From a checkpoint of a small contrastive audio-text model.
Model: encoder norm batchnorm, encoder activation silu, encoder depths [3, 3, 3], text encoder layers 7, text encoder norm layernorm.
Data: trained on telephone keypad tones over noise or synthetic speech, 38.0 epochs.
Rows from block 3 of the audio encoder of a small contrastive audio-text model, named by matrix and row number. Rows with one number belong to one channel. Each number is 500 + 40 x the weight over its row's rms, rounded and kept within 0 to 999. All counts start at 0. Numbers have three digits each.
After each channel's rows are labels from the 100 clips, of 14848, where the channel reaches its highest value: "lies over" is the class under the peak. Only what is clearly more common there than usual is listed. The data: telephone keypad tones over noise or synthetic speech.
# convs0: first width-5 conv, stride 2 (encoder.blocks.3.convs.0.weight, 192x128x5, each kernel summed), inputs 64-127
# convs1: second width-5 conv (encoder.blocks.3.convs.1.weight, 192x192x5, transposed, each kernel summed), outputs 64-127

convs0.173:482405487502478480462445425471499476468552493447577478476530542565489486520504434573517501470500546508508609473517485387511502474465493602406452541476545525537507531469504496503521470531463478
convs1.173:493434527464559485472490490453466548566528465478535463503442405527522541461489544491475496492468446489530536457492459483512488504482493557459485466463536477491574467440499453541502555468521500
lies over: key "7"

convs0.117:471594506522496488559519527468519482613610488480522486541416491469519520542514525493485550450553548468512519551566507532574535481518481442514490449483499460462496513496518540506571487526522462
convs1.117:550529544497594514539466536504429534492507509461490517629538529499476531527459552509512464397551512496505475457509450484506459481467521507521561535511554442472549543464441482463450455392471479
lies over: key "B"

convs0.19:576499541450515490446468421499554483456503540475475520496488501533488513414562502522504486506427476473511494562533503424544455519486508525460518469492515499464478513552495412505568447509483478
convs1.19:420494490505484513623496489463487433475494421517461543483477476432449455434495573470485493459482450445434509449516418465505486498466494464503430550453517503466434494491461447473461578477488543
lies over: key "9"

convs0.82:574494424479419488527569530474510498484466506497454516493515534483378534500467493520454501476496540507482528516473510478471468517472535464589568443460542444403527452574503516528467502578519494
convs1.82:485526588507447517563486528525528466479496483471497544486522537492532496498458484469550422544546549575454493543478583553495523479538426494516486463497502493489514430466486562458442557479487504
lies over: key "5"

convs0.174:440464461504493531540498538479460489487487525508536538578508494571532568466481539488486436572426553444415463500466428507535478529569504420472491500519545572522502442554510461532451524446456527
convs1.174:550519508468490564484581530543476504514533587505509501502515536442531466469511528475506468490582497532477500430563529492485519604575417428535423455467537489525507492541492515489431476464456541
lies over: key "0"

convs0.179:494501485457557525493497531489509462531463475515511519461441499437461466455450484528556532511474494481392430511499536458491507512486499452525470451538506440485476534502505466529515511503434464
convs1.179:500450524536449498424480514467449572517440483522432513486494486504517561481516433522491496517553547463519470475410606431527448552494482473517556487493513484470561524536479470474486564462472531
lies over: key "5"

convs0.165:429556567600458495457517463509520505473516531516468529506475444547514440495430470572460541435511480516507555480453508593420542474443522582490523471438512495539476425498461503524554492528527494
convs1.165:455526437545486530523482490477510485502526545479514504451462421444529625468448519549470510518521480487473454561462507431514487545524509499476489507452560551469449472426490461528487481463504508
lies over: key "B"

convs0.99:463488501551455512503554529576489475499548417519460465484447491477524465491492516539537489463519507466570460530501504406482470592533390472546432505530464498545472496514524483537502487527458453
convs1.99:504516441447446501541451537543455421516494466516548478531505501549578552467469506529526486465524498532447512550587525479532530468465524445444484536477460479487502592514460389461502474541527525
lies over: key "8"

convs0.13:480432452432517485531484529516494472498532562470451484530513447529496491484493528501496592526452511518450449600495581480508471493470563468479515481513514518516475467469573495455480408499525484
convs1.13:503466411569523544463490490480571531500519457557431548500486509494450471566487517518466484502483531466557501462443452509476549480451422514513477574504505525580468517525466503448463489491428503
lies over: key "B"

convs0.88:407496539467533476425506493437530490503494452553527526443555509539456482485529573545463525476544504488514505434467467459501543476453493532532473495447503466506483452507501514489521474532539542
convs1.88:492501480480486514467540489482554561495471513454508498437451483559483565472517621530500478501550491419448518544527459468482486463518479566517551388465474406494564467477508496511497518440587476
lies over: key "#"

convs0.170:503504473504489430542550577502435496442450547539529524481538511503486480532464492491483517508416512479480528551437550552539467542477446501462499517479511464457474478499464519458518413513468492
convs1.170:514535538605593512488542500486544548491506454453551459519517511567509527474483521602518424465505499532404483488520582466504483434407514493551477554514488496480444423457579474501503456508533437
lies over: key "5"

convs0.75:462484474451473513533476515495484473541445489478504468520544569492507538499432516485505539503479561539568555465539489439507464521470484499598475518497504473529506490514504486414428520452546476
convs1.75:506514494497404521509439471453569527493515456447433390459537485540444512537520483471502440512507500523521546506519400511498475484447447521466588552505512525500502509513527556461460572471498515
lies over: key "3"

convs0.136:536480538470521553467503462546516503490483488474558524482477564526519488489525507512501463518450512530510551494532541530453601575501521456496377524504457503576450471425549447488445476517454513
convs1.136:448450507552436478447533449494460476491526470489490468507524511530390539505553493485447510528461580491449502462556598569481546519526461517441537463477470552474434479516521552416516505526520497
lies over: key "8"

convs0.24:461525477517506513497532542516446521550532515468483448521497599467538484532552500443574470550529488494541475533469485515463460498452520495421557457472511489506541488504565532488537410430508501
convs1.24:419487515439540509488573482463458476522578465481519471468509461507484451480540572456488512466507539480499482464497542642472513444346486467500490453517477477447464494500470487456572502502373538
lies over: key "#"; key "C"

convs0.44:514485541554521498498525542498509556541528476514534504591497465455511523597525530470515493508529488527458464576462491522484459487481478519438500561470480470496456599500461534527486515507528467
convs1.44:430503520526459577468476504500538455407482443505480529474515496532497521492453478461523501517459465541540471459504536478521551546469463461516605430492492488447599522452463456504499418428533512
lies over: key "1"

convs0.106:489457422507509524538537492510534507521466536486536468501519517498438493506539445524525501507531509532516491431423500434427539562496546465432504485513482569518543490441547492444466570410452517
convs1.106:470520529477463487483518537534438584508512477547496518560548478494476452493491517474485457551512488503479436534503415516475513591489535502555459454527489551486570530592520508481507567512455482
lies over: key "2"

convs0.183:465548451416494549438478482497563531468457452511538463463518524401498485443512509445487532531477505464513536467538504466485543529420580461492456560478398485543481527497486472536426565456427490
convs1.183:407531496440483495509564482455403545474517492496424464516567441506500483540529521493472496512502574474544463502501493555527504509507499490493524495498507505484563447533531490468553518489573493
lies over: key "2"

convs0.32:464496464480531453524541526473514457624513533460439519493498512447568502482524484494527479410514495593546513490509474582500484444529614553461480474529525501492476540504487556456492484492545539
convs1.32:464492496427538569479552511511429496397511504514415483528496473517521519506566495465465576505507515535508471460433459567525527494520490520463511415516501440457476533477469499489470515489452475
lies over: key "#"

convs0.148:555523458542461501560519517523517551524545457484525487519467462454496541551472511584535516402623446500548491497563511491466472489493475496455439488449505596535453474493509501461444473471437538
convs1.148:431506507477505533484440453497512480542477495479606452470459548519550498407506505431521520503464531513558461566450519567555530522434500552496458439511594489505466574484497520547557531522564452
lies over: key "C"

convs0.57:416463545515469407507448539458439479522488523504499446491531512457468432527521483549482490457536464436469532550434551600527461502420508519497494467513477524463481490471511463449474482477458524
convs1.57:560531479491528546417609577480564508503530490444535506491463505510447505510539551616496462533502511473494563495471480482574500490513523510517605484535486445512479564450521481512507461516537521
lies over: key "B"

convs0.90:482538482520517474525516498474519521503572564483485464477480508458508607528493482531441511452501528460493467456572538551475540539499512570523486531514465514494513508449539492568517498481355482
convs1.90:594516470505570465397504496445433474495530500443602446500524605483476546526483493528481547553465441447494475428542504481471444501499501462544427448558555508494493519507473459563467497476528472
lies over: key "B"

convs0.51:544505510479487425417491548379445429408502507502457479435562556448496592541533449417518493484436475478469431533526499386503445488547475513524523461523533505508513508478572499526502465511498502
convs1.51:546477509452548527538490501525522461501446486509556453511500565469427437457476520448480516466544454497515573494476527533459494526545528513513491511495516363471552550490545472506473487453472438
lies over: key "#"

convs0.39:472495484490424564532464484553563455507511434450498546492460509457437509471525456488494509490541545544534488562468511470535511472480508443494463430490613527446481516470496511443508527497454512
convs1.39:471526584458480511504536496529476550523481493485453515508543569492530480549481501477446450487472518514464461524526534427484481515518468526490452508458446509455479520481532490472507504508530509
lies over: key "9"; key "C"

convs0.26:483560572484517485468437512561519435459487427502435453534509485545452500454477514531488531549468505532518472422490412464482522539510546506531534530535460531476494524545533527467428566466476507
convs1.26:532495588494485501543531517512490435494478516528406586462526506498514452547507469564512503531491458486558498557494380493456449537493524435482514628513487493515552508518470500544462488553463514
lies over: key "2"

convs0.42:504397515509539482532534444563507487552485452470500420544499555560477505457465497456510525500526471529532424486543508463604511475507529556431539477552540472414553486514526537536562567567501523
convs1.42:478506506485524461490513424546432460529496532466535472470570489481462511478525541479448447505488493511530516547432410530513494540467473599523464455464473493469491456478524477490523518480456471
lies over: key "8"; key "0"

convs0.85:504507503549519489531490433523461558498446500539484467537483512434509529467572497488448475548470487487498494497459477443430532457520481499459609490541454561536465499503471525479501502517433536
convs1.85:509546449536472491510448506529443350515430487497540531543514534543489456528498474480539484507438561517488492499547548616512517540570452464493485463508491457482478541477470476479572517507449459
lies over: key "A"; key "0"

convs0.167:467483519548417551500549446525474534465489440529456478462489563529496447491504507562514481497443557474563532587493450555500560495458545470456372504497403538518437475496474496419531508503489570
convs1.167:450516495483516508489446475499469492458558516514438579535558564520394487469470460476437499575484539447488506440546525492518468512508485504466520518495480502535458547468498427433478528451537463
lies over: key "C"; key "8"

convs0.64:553480471457521525498534506435464440425468529514502496455496588469540480467505508503493509579440533525498557496470486506530465539459491519488472483501528508449465512515547478466482446455532498
convs1.64:541490472496490514618467543509579390454437436540486568489499530543449408536483522493505471451487520508451521448485517480476486463468552474440518520455500493463464517464567477491538539574493507
lies over: key "6"

convs0.58:536443486501527550549491504572488542493444477494484515530551487479490551561445516550513491501466522495456522559518518464563497451481453505437528500483516514476527565482462504506560558455534534
convs1.58:450432469531515530382419487522449517513562452496491508528506448552502528555515484556487496518584446536550608550547469495484468477447475486531501389501580542407555504526515465514535481483477509
lies over: key "7"

convs0.38:493498476450516477512528460503488557545497450541460472488464492553545586482518476464486470522426514559476467481456523447461478518522517460510548544585461517432501465531479533602490477558427517
convs1.38:461549507481476457426487490510448431492520537512510513600485512420525495558525457496479551519486513539461495441491482558455514531493489441474498459477534504468513451489504552517573480521503527
lies over: key "D"

convs0.122:538510484378549466460531488526503499507454497493530550462510480506451518507520464491485504526442540420500458502489517574412544578509555501474396551523447537490468482456415471503471488529401464
convs1.122:465516598489414463440617480471483547485497523496482464512490522532475479539523469609463526513489503510450490439428434526484521557489486536466497499530510530518501562501464492451525511462451547
lies over: key "D"

convs0.33:464454498507479528448543499457483486432613521496549433453426442500455536491459495489498470543442469465509467515598480436524432446479446607466500527471459481509480450514517491508516526499419561
convs1.33:575444513446570530512471518507472541493535486486548465587452579502432494510524506443488537448496472483613497468454524441461517500464480583471469506465574448515495525470469473590487507441539523
lies over: key "1"

convs0.17:536522533497464526512549568541431472434494444468506449452469497495556495514479487509430547459463453505557570440496488521496477531506553468494448548517479516472475504434544483437502548401559506
convs1.17:523491422489586499504506514383470427533465475514502529428506542527426513506464451461487505522529533475474538447467425514489461512391452449492469506594530482484495549478497469483466551598489499
lies over: key "C"

convs0.29:547452531468531542534521512487483515499462521481519483449496510442507497440471485475425475459482529461491558537451456481466498503403478483526514445440452553575453462491592446496483544508375484
convs1.29:475542570488421448472517493555432482482504530534498506526453497529445449482548496450485480469529523429480507498533580521477517576572436575602486490499579509492544482556537486451450523494520480
lies over: key "8"

convs0.124:593538551471542495393533521454502539403514560483506511503495498451465533480471482492557498430588469485467482508537480453526464503478492467516513528395489524463525478489496566460506489517485499
convs1.124:497482560414436483570421556567522409479472516526536566559487511494476455505606467435497529507483486543510534443451495526519557483476545466543502545506541460467429458495519473572530499501550511
lies over: key "6"

convs0.127:519492487590523464386510464474448544420581508491530457570458552486503441471542529535476464464496560516481497524573491517553458446471515513497553515530515504513492494451566504514470460504535515
convs1.127:608505500438582503551444508467467438488525440497515482548538540539451390538463522353556480522516503456506503448456499498481510511504529469434496481486502379486549517439518508537492512425414474
lies over: key "6"

convs0.132:501545510472537464523475449568468456461461464530465447499497482495499463442483547505507524427488557536558456517525576478438531528474494565454459479554476520490468518530451479566528514551449502
convs1.132:500456567547509459528531480562536530488491481468433490457459487551457589526466469480539515512490540487459456469503547440471477492514514448563419549523456438476427446464512497500521461494477543
lies over: key "4"; key "B"

convs0.18:501477508494513534492569356536533466440526528510485506516498534499458516543593463508539484429483492544453498469497531449536509426498449510481500524517486406488447523454480428539468524463458453
convs1.18:486425513486512413550493450484468482528512453503535485521510441467494479470454492483452500466582510518420527419496542469497516462467448457494465464470473522440445443491544422516481481473463514
lies over: key "4"

convs0.54:506509568527477532475519464460454523445520520522537499502468485549492460471511521451498493470543484528563574532503523509504576609523541501443523510544493522514582505508497477557463554508464513
convs1.54:499525568455454469501516391500477460494498492567486448468507441485516584464461435556476461482472547427492485509563502453514552531496543492440568498538436542509501446472505476523525544504479485
lies over: key "7"

convs0.116:540448460496468477504458486490454482503444494517434484528537479571431499440521510487469433508490433524464509465508557478497535506472458487563507517506500500469511543409418515473480452535506389
convs1.116:475491574582458489487580456488408555497489480476533482419490405521534519534463439577499523522537498487529476531448559501493499528492471508415462439497519495474442544525533484513484538508383520
lies over: key "5"

convs0.139:540467457583462431535499492453466564488484446573455461444516570547470568510511555500528560483512495579486492539508435488515538530486526513449467510558430542506464392495471536505520464499503495
convs1.139:441477483538488519524530477486528421551453446493539584455544500530504441458420528484579543516532487522467546511500471489456455480496536502520449470487503470559534500505444570574503459532469494
lies over: key "3"

convs0.158:486534480457510429534544520551489523510506508482479488501445493503545516478498471466478467470486532476460420477414479495483468466482452499443518530499569524543450518500499493488456564470435503
convs1.158:492486497536426541418466485513437464563506517488483547448506441516461572460556458611483571536492496506452469483493564525493534518547495525519513489486493459513421521440445391476521409435498522
lies over: key "A"

convs0.4:476535479502486498477508519513573564529445505457555478529513531503505467460529497512487569507499511488473473536484467483493501506611518566504542571527548562559477527585462441507460550520395538
convs1.4:470470455459594480531383412487443471473579443492474562457535507490455479504385470451518494505532501450502489487538495514539488500537499480464486514447492513485497563558481462505499474473483508
lies over: key "8"

convs0.25:560514503537514552575576524487475516574465493476509480503509500515515432526564541419497482508522543535410460597474554538531459510476491469522440542452458541503481489465475455477484542509509569
convs1.25:526440421546502533543438524500536513471446495526434480514510518518462464458459522444492479478500494528504547502506616587479530473487437473542506465541461445444542522523506461461501437476535483
lies over: key "8"; key "C"

convs0.2:535517448517435507474507476496515531456526555563591526438482539542503487447473608462509466578491436485533509554461480424485485493441611522520518488551526561432478461492532515508493551531503563
convs1.2:409478453488479527600442456504601430484579521457519490485525509459471466499440476474532537470528520506526479449457575498504530529533509495471444496546561535450545429509502520544490538515485551
lies over: key "6"

convs0.172:524498531559464544506506518552514440496458441494440487614448453461597476523462459552525497534537524473545530498554504549488466525556501493437445498464525464439502610510444527531469472471530511
convs1.172:515498424525517518464491483476476479507573505538525609503446444605485445514578540522558498513492516501528520524525520557506492461516501441457466528496522521477447521497432472425583369548557487
lies over: key "*"; key "1"

convs0.23:471424561441505420471473456461519530507560584547514476492476482510442492486479491518539424466505487581408556498417431544538455458543557544512495486497422495483502463460474512419467537519537494
convs1.23:531489528448473492443477544473543366446510464585454487541495520540551447456446516436519472451489538473398568412479537444549492460457519495541523445501462497557548491401470505481507494535537498
lies over: key "3"

convs0.129:500489521467477460491498478490502506474520503537461487541558554495502459511444447493447523462565545499538466428507463446519467471538479511457488454462462493569483518502481516480516465428464501
convs1.129:481512575393540506535540496451492432524519443484497473435557537516490543467508518480493498450469489440562426562461403462499488559456534474534604545487493484459572492489508441480479510519500434
lies over: key "2"

convs0.154:484519459504477533578495514547496509582562464523466487383485548503514522477429525536515481540493539478536593502482430527520472478450528402487445581484446494548520608481446529464496439500508517
convs1.154:472502506444483459486464518468484495478504462521484605517523476512444431564499478524469535489443517515476502464453497488447510531473512527456619530494498474494447636481541477414455531532492510
lies over: key "C"

convs0.74:567533448405513507410470440423567485501527560511521536493450478479489512483547549527485440471464529509482582487488521478483506484469611416475512555563536443501473531509522478532493492488512469
convs1.74:455529473502514486522464469462537405447556497561433421489550427496522432516461518439506432491511470458473496491591430482516540428462488449466466457492472512470541476480541491431497587493499514
lies over: key "6"; key "7"

convs0.70:563536521553533463529520443506492510512514514552547500462551519493449509467478530580485510537500523440554546459526464504515605545461540490561487472501512495464554546441459492481600530483479494
convs1.70:431508453488457469430433461502478394469528480483591499487573472524495520487434536453525526516489460479440545531472417523515478487516450456489464516476464491485515505395425461507526479511565500
lies over: key "7"

convs0.8:531491501520444487447488519425457436499609531491519412526503467483521520536548527540509495493527500431486479456500466453508516529499482490448550513506506502463459458526512470490503454536467574
convs1.8:514535551450503552496478464481514514463469465488603528480542537487519545476483504451509457412535514505489435487529456440478429475549509481520539465482555380500535515434427499503499459424525442
lies over: key "2"; key "1"

convs0.47:468492534452528490398532556471541495483538476531512457467446487422464526514487477450529528486547504559513514528391516483445504448564512512500459506506548516450474476518527464480538567553506462
convs1.47:498517491472513504542434427507512407543427508499510510428471416520503474500528522451534482508571503481490504481505557504553522484564507456452548539525517486479536535451454502531477504548514508
lies over: key "8"

convs0.176:483494419481513477487463530512525475435468491452530465473546501517453512504445477486519484447516416522529498557423505552479522477486542472413526513452509527606500477482509454482519518612500522
convs1.176:481463572551513500488518526534506483500484451539545434544497512477458490550480541578473515546530540558366510486416528441502494584461511537519534450518486604533560469446464432498470489485527480
lies over: key "2"

convs0.98:508465515410501415569491498569532484412451459499562535467503555492494474518478499586479517459473523484513539524471455485584504525482527489538431523524505477435505517496507540464545536507482497
convs1.98:465434475483511490452465592450508518527485433491491494535530563539445548532476523492502430512477537397462521523429375515577478425455514506520524476474469485471514524474456507503472472508558555
lies over: key "3"

convs0.28:518483516505420427425512462433430482553538434501498464523488474531465496560498408512538485462516506578503465482556440416567560543551487541484506547499487507446436495498515522509485490494571498
convs1.28:550551508421516547484513498533548555464526469511541473479476590557503557443466509442459546436490429532493553525478426438523470530480482540509567400493479426510512512511400488442457462435488508
lies over: key "3"

convs0.187:494518496497466568547555510468493542576494391470515552505528569532441475481476440494558430480507520519478473557530457482498483485571510464481427501434438561554490521483505519544500504505511589
convs1.187:480454509443540543527417536583499445563513490502471472504524512492540487419563468451481515454552478493511470489526586522504536549538528545469518468435543532512532563516500449440501518547490478
lies over: key "9"; key "C"

convs0.66:546517522561544477423459494455468562478523571445526538459500526552490548429516520494451461440475435531496493486518559517481474480518485449556492519522492565455546517519479479530502496526554538
convs1.66:510525533504460469533501588496552409493493529469533496528503578488425456487535514537524494499496465511533455495472575493507566518559486475605506570492476572469426475510499479583459533485518495
lies over: key "#"

convs0.119:554615519448448486458504519498479516500496476495512513515459448510439472377462557533440512415511527506455531537519515431496478480539464446484477478509460487566429469522486522440481594502487463
convs1.119:471448495576465464555486509507440432511518501476473475494542456491459492555466517470486493516493511547612473514597542453492533543470508488594519537516516521426437547471574492425542514486555490
lies over: key "9"; key "4"

convs0.3:413530536501470458402573471451513441433504517541511538452509549573516597500535454510482540486531490520469463501452457497490471430487452475495533481503518527490411511536453512524529578523502513
convs1.3:447450535512478464512462509526490462492441457519526505569454478474471572518467578525487483515484461513460549465586479448489524500561494519495444490499493467513452441422509438573459464388582446
lies over: key "0"

convs0.147:561455428476480496478495492483495471409471488464570436491537473525454524458540524482530506484486492472517568489496559497536463495499516483454540443531523473452442549478470534519557503465480505
convs1.147:496445483506569512536465519549443425558492460446504503555456434542540444520462436436499492512537482495515496552443572534495554489403465450533492444494528455475511492454533453513449575507430502
lies over: key "5"

convs0.31:550515478439483488511478498533497511525487502560483515430514488517441493413515427472486479457485483469539518467486490544539430452489516550472602469435452529523525497457525521486501487492391572
convs1.31:471494505529450449406489524506440532510508498482476545544475483442491583494526464540433492459422478494446555513434488509497542470503474494500556545530526540556407597483479488463543462557485487
lies over: key "A"

convs0.186:463463524525525529478486497441561478485575579454505473423470461460489560474469567554481422489482508525479526560482553410445486496550527508485486568500557517458470514491554503529504492576494487
convs1.186:531476526503474486508493552521510447553496446515616577468512528462446421485558528458487447462543474539445483458510521470520530519515444454522497547446544471473391498533496490539443466465507487
lies over: key "5"; key "4"

convs0.100:483537491560494429552498574530542463560473519496480497511452548424475459515477532562444519465513514519486535513453533645575555478472499525528478579484480557519492491440447473462517548489525513
convs1.100:542490491537552549519510560485531545517512452528487497574481523562457525490458505489518467522522521463412534501445457559482514460507504533527462515527548453457484543433445434525424500472471417
lies over: key "B"; key "C"

convs0.175:471423560531499494548489515500441509460567470477467445437504430495491520519476525496524567518494502470553581532472588516461488501457473477529522507561515509440571498526507518554551550513509539
convs1.175:556518480463452527486521535436513464496459512530609587440507534506500542417513480495496522451573455534435491434513481492477454481584534473490486507504468489460504447506466495512517462585567532
lies over: key "*"

convs0.50:506486488540501545539597497453489511527444450506496522514504521510561484518499541520534488434462475477539554515470467527489514454453457505515385505447364565530443497489456463453477526508515542
convs1.50:437476459444497528500476504545502434522477537494511427459477478453450453476495487475532495567436508479513498493513585546482467501573520515500517454459532493526551569481485442397504518497523464
lies over: key "8"

convs0.118:510447503366538513478502518438517496548563490497490398476577462499511460464481470502469540453493553541455510553459537515462552500461572525530540455538510487473519515523526463475500440535504477
convs1.118:450513480496444518467468475498536505463493484488436454466581504496477487536493535550486492485623472497516412474480482506501536481385515447501488484451506518543514419521527536495503552515498499
lies over: key "#"

convs0.123:576471504478507503562471512478477506564542511484541508458544468422486520528486495486476542526507538504474526503435522610498524524496505419496474479511523519468464548451515544460485539513459474
convs1.123:516506545491451493491541528485556532452508511524439518472483500462536553469467508541475525484530532470455546482520487574521492504497487545487564490499483471457479479437498469486447443559490472
lies over: key "B"

convs0.107:522522467445482430482471545535470438541474490502535539511527481456434528573498427504512505427534477474465513445530488515486549413518512494530499536455522545470512492487496521488495517554397516
convs1.107:489506538520503529486421504505491478607500511523457453599501498474558451516525490418523465519493454503519461504439492567457525465561494511450478473502558520445474480483488457479481462438512520
lies over: key "C"

convs0.161:562470483512467556498521486499512478498526536497494453505486554457501498465438528495517482530447487479450439470455525479451521384465479478412502480467538529531498500479479514534521536510582409
convs1.161:494504475466494507563446497509505405509524532483461491460498440495487573511539561534523503497482450488446422481587530442522483521521572518486516559502471478492444520490492473521518415576483506
lies over: key "6"

convs0.169:455474449460459540525519524502547485522516488472494532465519499425483524539475549467506548469464499572524471451505542564537552481547481503522510526456511530598478475489485468473492434493504465
convs1.169:528442564491487505493550516428434470455521474538461489461535586512538445494518599436502517507540496523494409521473480596484488455465526462533457573493473563451493496474502441506528524583520505
lies over: key "#"

convs0.110:485532460487504489410450517455554496470457512565525440491445510454458504484516479501489529463489529541570518479532537544490558421460507442452526522485470431544501478559472401500529539462540421
convs1.110:456530460523470502557541421502436484566526549459451460520480440505486460510461579502496489519470526520523489532565547527459468465528528473495524539508480547506486504506494467402500599458535513
lies over: key "7"

convs0.126:445570500507483503553397511558486434462579491488493512493515498520493475552501541463440454503481510494498490455575532575484499512406471497505497488450437483445484492443490429463490513591517491
convs1.126:503567480535556525496511531488582535466556541549442525490484516474446510523516531555505490486466462475511507490476488415491479490497508488476508434570547516482546553459509500487411523461497422
lies over: key "A"; key "B"

convs0.114:450528480433565501542538534474533452497466453490489510487462489479458466544508537537564496497544563542521550477499480491524510504454470491542489482481471443543414526519549443501516494533458454
convs1.114:495482500513513440463485436532526408512458505509448466475464462545507401484499595471510456523480522500499498474614514519496463482505498517431524527472499472494485528456537466422515539508594516
lies over: key "7"

convs0.22:568488499489515587579587510529556504590505538517511556519577470477506440494575563504513523459468438492483458454461547451510443539486466483472554538456535446451543529538499540580536478468500506
convs1.22:489491454495493490515471522512478487504496478497392503549465416437519565466528500494486495561489526537464543544526461530507508522436439493491539499504463459485385461530517492487545533480460525
lies over: key "B"

convs0.150:483444538507467493416475549464523513548512524516498491529519506520469547492456569459470527461505469469465550538510534512520523536499447496556458536502572495459462500481462460532487444495541540
convs1.150:504471577508429497409495532463480454496445515568571621515485509525500434513546541535527467549543518505393443496448527548492467494543478511482483487471511510494471390485476460508442521435567529
lies over: key "#"